python train.py --arch="unet" --model="image denoising model" --dataset="drawn branching plants" --train_examples=36250 --image_size=32 --crop_scale_min=0.8 --horizontal_flip=false --translate=0.12 --task="denoising" --loss="charbonnier" --noise_std=0.2 --norm="groupnorm" --hidden_act="elu" --weight_standardization=false --widths=[64, 128, 256] --blocks_per_level=2 --block="basic" --dropout=0.1 --attention=true --upsampling="nearest_conv" --init="kaiming_normal" --residual_init="none" --optimizer="soap" --beta2=0.99 --learning_rate=0.0026 --beta1=0.95 --shampoo_beta=0.95 --eps=1e-08 --precondition_frequency=50 --max_precond_dim=512 --merge_dims=false --one_sided=true --adamw_lr_other_params=0.0019 --max_steps=6000 --batch_size=256 --epochs=42.4 --lr_schedule="wsd" --decay_fraction=0.4 --final_lr_fraction=0 --warmup_steps=600 --weight_decay=0.2 --adamw_weight_decay_other_params=0.05
Rows from block 8, named by matrix and row number. Each number is 128 + 24 x the weight over the matrix's rms, rounded and kept within 0 to 255. All counts start at 0. Numbers have three digits each.
# short0: shortcut pointwise conv (model.decb.0.0.short.0.weight, 128x256x1x1), inputs 128-255
short0.33:139113146106136141140184071115134116104150143126146126114121132077113168188187122157088188130129101100112100151109141125087124107150125160113126068132118184125141094160166137121132158149046085139092147121193098139122142124172164131121126087080136151120112115115129076143123139188194162141132090117105143100119138101120115138102133146158081103116151082124140147074094126120136149164119
short0.34:068114146101140156162154140157137156157110189107092132138144130100187164135085121084112115102080096255100124117149092137127085120160135137127117191152151090113081144141184084121136121126170143146175128093105111157089127099159198129143157154171132112159145118093144116157104127156130109122107128150123099130121125102139150193178098174125121127102106129161084072108125135127102135098136
short0.35:115148154132144127110142128156112170130145126156185139169160137125166120167151138127122140083146135072133152132091132162138127122085148127127127139159123147119139080133169138143149147166131118122071111163115147063124119167150107153195091083107145155131158136136129094188123128169183089110133121128152114142174117119138107127127113109123039072130109123138151102113124078131089130108156
short0.36:144100121118120153170114171109166173118121056194145159125155133095165134156208086144127144069183129199170118174179137158062082133091196143141158108148139193188131143127134158131112103060131153183121123063125171096200109135069178130078128125169126121079141160158114094153126158179118100140111136104077126118094154102114141078090103146087077095161090131093035132163100110123177158140109
short0.37:133192113119154186122160132121163123091199116124131131058146156112135143110123201064117146108144150104125175159158111108139155126105144142106132153116113119140109125109107114121090099120101117135164138145179095219152163101078172118105104134095158094138167201117141144127103107103141105180105086132141147085147169131132147124080143140127166121135084100096173126155100143149138165155146
short0.38:089117145144155152123073090160132110126143114142134154161103114141131109156114121185093201119167143165181144124151200118129116137122125149202143092080116118123169125093148119113127118149164113093129129115157064132129145125160131109172104091110108128087108084123141108198113118145115140127128070128167120129127116151062109127108135138142145151133125101178134167119125160138138104130104
short0.39:177155160109151097082127101155105088095123162090074129106119142110118161136105130161100131124119107190157149130112163113150112192133100114148162154090095090053151118065113104113134170124194137110129165176113064151088153120154123112150105122077116071129131078146164118129166123108099115173144049110162116112122102104145104099163139117145108085097154139139098157137096125105118094127147
short0.40:127128153139121128134086129120123153101121085122118097101170081105136111097093162150194135115107182073131156130177088123176112145093090150160114092165053111153135122104125150146074155149136123156133125124095144098163103093125193144111152126113118113128072140130127146132106120197161119115152111133108161126144107066119181127118217140122197118146129100087105126127181151116143104132134
short0.41:150128132181080086148119134141098145122110136136111160097103100145137157100229104151100153132162197127097171190120186161103129158103049189152101113099163121169146113119138129124127157117054110128152091146113168096148140090170105095175079160147119131123123098141174118105115100085092119110121136069135117100134132080107119148054126156187151088072082154140120128135108136128134097091093
short0.42:158104178142103151175124122085148158121112106174125074167154116120149112173121127117206157124131167141122136134170106181112151118135106119111117073175071145130093171107101147124118132131104056126039089081071116105152122101143117127153180178125129210103123149160110178135051141121162099124172113150114163174095115123131135153119143160089106102170115122115136116149157120136145134138088
short0.43:106141151148119133109131120104093117137137151141133143134174063137105098145146119115108133106139130065119103110122126158114139126140140123125151129098117132125151100142153096147158103149102141118106151126127130098129092139167098144140107162139158122120113125103163154129089140161111113143107161130156122097155136105128133095123149121146079181096138139087087142107167168115105144144092
short0.44:142109170118109109130098119114150114136107176144142148131099177149207116156127098172158109082117132205120098137164150127143138131143151186142117177081108139136122164137192134151118162159166129147111122141163132074114129142118108141173147059119143123153063051159086115093178115184154150100161133115063086131109027148123132118091117092113062113112143140119169142074134144138136053078133
short0.45:106145080181168162106086083121110144119167089111122183165156083110165131115132144140087116100111116113159062137133157136139130155085097114166127156141134082105173132146164132101124051133148100129136141147189113111059172199147152144091158137117142133120159108136146097123047152135074163125170174144089092140150104137126119146111123088148131109144139101117137106107105078173096113131186
short0.46:158187116167156109117102188132129148154140158146102103092119160111127144122163093130097157175119128118199088097128132119124162121092180110135146139104139072073135142129142134148167101143152150119176109181135103099166104160128115117115109138116113122137124155115137167134178124133065128160118146098134107120058103128151123063098108158099098098106145165112123190113153121128105111152133
short0.47:164164147078168128172167130110108146144156148165111130153109098116122065140160207102126088123160169157080151140120105131091109147114127120076109123134135109168144204129157137095113047188159095124120076155118160144176132127097087165138112175130122192138134157094150098173126113118158113062109135145114171165149171109132126152130112143139107141162099095168157086151136123149097152187112
short0.48:130146109125116134134096207151124163152132187116103137137175062100120113087146115189181115112092124109122182113133140127123190105085091116121084075146084060146145111148102138101091098104153060139207161174118172139107097081150143178063132174151161110105120189116116157167122123151113140108101145143055124152145176054115110139088116156111160122136128108108161132112117094142169119146159
short0.49:110125099143154103098101173148106169082157127128111108153141137161118137118149180118126135167084121143086119132128158134148147132135079127122155116154126131118115101158128116123078124150171099153104200150140163107128135122124128133104169169123097121113095140134160125088102145098108119153100053200111118097123132114126060109137130141131152045117169148117161133136124164081132086054158
short0.50:129116107095147208150096073219140103111131104094144086154131143089114097127114142057126080096155214145106119121113081064148106196084069138161090105117027149119077183141075162144147095101250108169138161162091136096111153127137172171114152113139189117080077150133108102105117128111151168133187136197074132107204135180134109205113141086101127119142112151118103153162135124124107143123164
short0.51:131147093148110159119120095145135082201102088114106039135109117156031060100018184058133083120080050065179203141149149118146173105126221065102141147146116091150041104133079112136133096114134133114147123165114147156155089078133118142063095137075072124133091163158131145119082118172192171095124044139147199151087120121096169219088144159057134129132158121187170118139183107104147122127088
short0.52:153136129138121033088148095128088105129130133175148138125133071189137103110132133088128144080133201107139124139083081237131059099092110194115116132096208077138125124082148138114184144073082131135092125173100160157109112116129080130159132139064126147133101138153072091097051138182124068166153182069155124111142180129115160136166129129141154109125120127132098083095174104137126152122111
short0.53:174146153136055065184119153128123144136098132125115122166136023157060100129119114180174127035171168057159173152115132113148129128149051155115133107155117113148160132077101127141093162140195101084119163139087110100174100091134108159230110129131190116153079090169188148161167123105185135087134077070107108114156190116179091099168131113169155141167115150127125180173168180132101135093170
short0.54:100150159163148122178112092102147080160124061116125160095157105158097165103111122074131126129113192174090148106107108127116092156200105118181113118142129128150129100110171158096050133158132084125085125083160098123099106142169153120076098185166116158142109164092146113146127127187173124103107183132149152125177164127159119175115109123184093146095113126153135063109107134137133141096121
short0.55:152113160170122162152151181143157067123123077125155105144108085146103080142133139103126113191145161126126109138119129186109119109158140104134089156122118154138144040151130154137106157142124138129046157104082120132099112128145110174153108118163132119130193137149140157095120121158140171145123147073128152128148171169125105152095113145115097162130164124120174166172173105166128174095143
short0.56:171105185113140074128146157131149140099176133154109123136141138116133137139146111142119124096182149097129130155085121151124189141129110169114098087111114102133159117133133146128106143128147129102067131134047114113110104117148142099150095047117117129164150111163181120130152100115049133133159126060117135151155162120131150107061149113075112142112134107117122203155133152120147129151110
short0.57:099124126162081128158122106080156090154071074114129107135078185123112112100127142143138095195163181058087084111104095086151110140069168172195168142123126146109056110153142127189153141212095127152120126116099108089138136115111124131160164146139144116048055160113090141175141163130131126111120069120127098106134083142125100128128154145116080151101136155127126175129170152108085100084096
short0.58:125144078123111182159076080101182128159172119121106100100114123158064151166134129087156159126090060157173147120180150100108133109145146094106103117109130046102139117092111126093115137089110143118175136124109130106124083154174153126099117118163147172201099175164127078086119116090227150131149110206178148181105120133143159143124088130142158098138119141174167191115133144092094106148152
short0.59:084141123160150121147102086067073135120165121051078185103123109188163083073084092188142157117091096001138090115184128059141130148164157086163100112132161114116156236135169143154119175075101043109163082189172123173145114116170124063048130149125175096068067156082141116114149097154130161093153139093123222158194133166123108075180164143122137161165127134084139138088089088086154141133118
short0.60:146148082147092086080076132152095195194130083090090058137119103138087128180119096103136098158099101066177121151159158130143094094093120107136103099131149100122176161159101146118084073091169197080154137130109132114139084134184156075147144104170111143137080135142190139168143103109100116083205076130135130153091109038139166116130163132126124134111123115120096072140167146122159118158081
short0.61:074140131111161117108174099192171070126145106114245047139111165061097213136124176081083159185144144093123132108080147137117101122067189089126147132080103166115071038176090069104167177116104128092128133106141120094118093146137121138203141119138140134123193159102197122196127133179156128174087122147157090119119132154152115196150122099143131106088130136101122127087104165164133166137183
short0.62:166140114133164175161107160071097092102223165080137162086171199161145117095147162205121145211114128198171162141223094108120143134176176097097092172119129097154165213099121137119125135141082068110153191165126119141122144157153142172069115162097134132159045178128125116100087120147156134132149072202182187160121146149091084069157138118140141130128132101094138079137119132157090108119122
short0.63:093100185121109136163132108119127120130101142085119157123090186127086116113139124076111131156148144077151165153190144123079142136100167149088108122080117190166125165129109142127109070082132146112107099125132139140109125163085157144118158107120126135169126184139125038085141145167170129134108126133132138133093123143143110116145101093177161154131127108146117163171118111176171141101054
short0.64:065165122137099128102079132115143106120120125089140152086090161142094095163099123105172168047070040113147137124169144096105117131132140133096148132125237067121138104153087127117127200086131095053203147120180151110108106083126154101071154176135123174094109178134168133073120126071139140146120071153233131096142101106137131093105117118177118119131089127119099164096120159103124128152126
short0.65:087136165119181093109123163110125109051134235144115107170082183125161115183143149208139148144095055072159100102106138174124138143108210117114150113092090192094151175144108180140106153124136026141112132158116072127184116132107117191105162093136076133161108154094129120111196162166127114142090103141135091087155177127100064151131100178063171103155190129136112110174098143194129158209180
short0.66:070103137149124107139126160121148137130125116118164063123166106137091120085114124151131157165162101151080083139149141152139167151156195110125187090061091146098088096066124099123136138102089137110123112117095131093157095170167093141137118173101108150124148151120125155102151109154139157137128096132186147157105090067100170152092107175147114134134099144136107126097139123134125103100124
short0.67:092168065112095161187147061133122120181081147154037115133109147133075103167098132121137148103138163147118103125083089158173151163137061143152102080148076134139072167107151080137159109101137142098227074125051165147143143115126186109112111158201149099143113149154160146169131145174101182065168212121072135113077158124164137133184139092118163040099102112133102226151131092112104136146126
short0.68:166149111111127125097164143170119114147159119141147127092073161171169133178105097119200101225205173163166090074119097121174077126085148149139084110134130153107128121056131146164156172134154066132110130108118151123114126134107044105177107091190195140107121073116105108110214094081128075059118147130128098118148164137152115128162109140127131168102147226131138040157110182109094130113123
short0.69:194110113133130100092124121075102163101172130135157201124178063148158203153155162151100122022127204149187116192103077124093114159154081138117102196099156098126217105040121138108141087147127204109033172116070117088144152129175173165098131118078076119165127145132166121108060152221095119166167114107108136129133201188088139077102144098162107153171076121128170211110123070138138165130155
short0.70:079166128207183207228079169095108136125184142046142147129157055146149057105123111101081128098115102075196151194227169121107122112183134112091115165131130073147160138091174120138105105093196173162130161140183144149139148100135164127070109137160165110140145145138190138109099101184097144172125159088130130096146133101067127126088171130134102120112162109096108132150149117102148141099113
short0.71:080126099139168133147086123139101064139115119160171179145133136123088155133133132095104123135132123216158077107110112111120124164172119103175153117132141080110135194168186115143109133148164103128148165128186091144137140140165086139102113134094159117094083104126134116134121112185168127114098056140161079107169139175134132053127136159158152082163126145184098124119123089064126144089151
short0.72:134125104140105103088091074153163119089136080181100169118095178082128162110134164060041086072101103133092166142085157131141130128078140157123120210162180087119094130136170183137164112151139122174131126126092171081113138124123176119103169118069053098129190154119112149153121122148126100173118125154189145163147160114155109066131124128113116156147129114122133126170172125082139116123114
short0.73:126111166126144144137088087095108108169089109075092148139185099160166064145119103118174154170100113078128173119161124111130075117128070130124110190110214126144114099162073161116135098130190120139125164126217162183115143083098142131137153116118128151097057128109105167074089127090225097170030093099159155104117034070098088124084123085149163127106167148145122057106152135145140110086107
short0.74:138144099104065145133179102112141146105104128150103119106188094202172143119153071120143174160141140111105194161171157118093088074116156145118121070114159172181200139129104069107072129065127185136228141190133152181141081093089123090194097140150160211092104183131129090128134104117154127125182200121163155109155134091090123126126115124126093086097101130115126140134121078075111166114080
short0.75:109140143129135135150089119151173139094092105107172124143169115114162154122082122048192118097105148140114205133119088111151080141124097135145105174104149129135111120172115157149109141095172125198199145108200198188140115137129156140097126127134108093131108186158129155125096163178123121172149152172158152139137120124128064094149139087111131122147119124125147092141143101118155127153152
short0.76:153117081144148149101126098196117141149115109141173110152120114167064096158085076170219160151154127134119158101174092121132146192163176114183114129115094101137116151129172152168137143160089035093130058099155124093110105122182081113114112123167138161129075062137050114173127130154084132074107173128103126125157058115114144143147139177129187132147044182125124079107136135130118093114132
short0.77:103154175081156172111072224117128163092160186089107083113150109065077246123108131126077170134076181173172111128163124085121124130114206125153102131164075065143123100135146104117019143134147083122202187085172154114148085150111118123043113099071057123186113128149080085110130187204199129144131150134077134070145080094137128163132137139095133106104115139110124121112138189137129091168146
short0.78:105185132084079082136069133078068080141084115081108100114142127107062098068071128128089067106118138116150136115100083086150146140137077088146166071172116166105180138137101093150140148103165189122184174125124137199127166067174116148100106210119161084102142184141101147088093139153123118131096164070098147139063193137173123134148140125108176109132123138164087128189096101143139142149119
short0.79:105093102121130136095150082131173055086093083104090147136118122145164122105107138162155161067086096174128110168134154102131085108133159133157097152169120132127105107121145087088132138108081099125102091128149105137114159133134202134110143114107124104135130092132142056151140133110131216129144107145129087165117088139130149194148099126166155110094100117132141153134084123170136121131128
short0.80:098190097172161174160137088147132142102160193203089128090103116145096127130145162092169120132112146155083160128155099195127133133138194116134124136099134082135155188117146155102100140135076064123118123127159103088094109145148081102088148177146122169186104103098141166118056145050075118169124138202204151128151159159108115078152122184109130098141138104088135089113109113119148130178176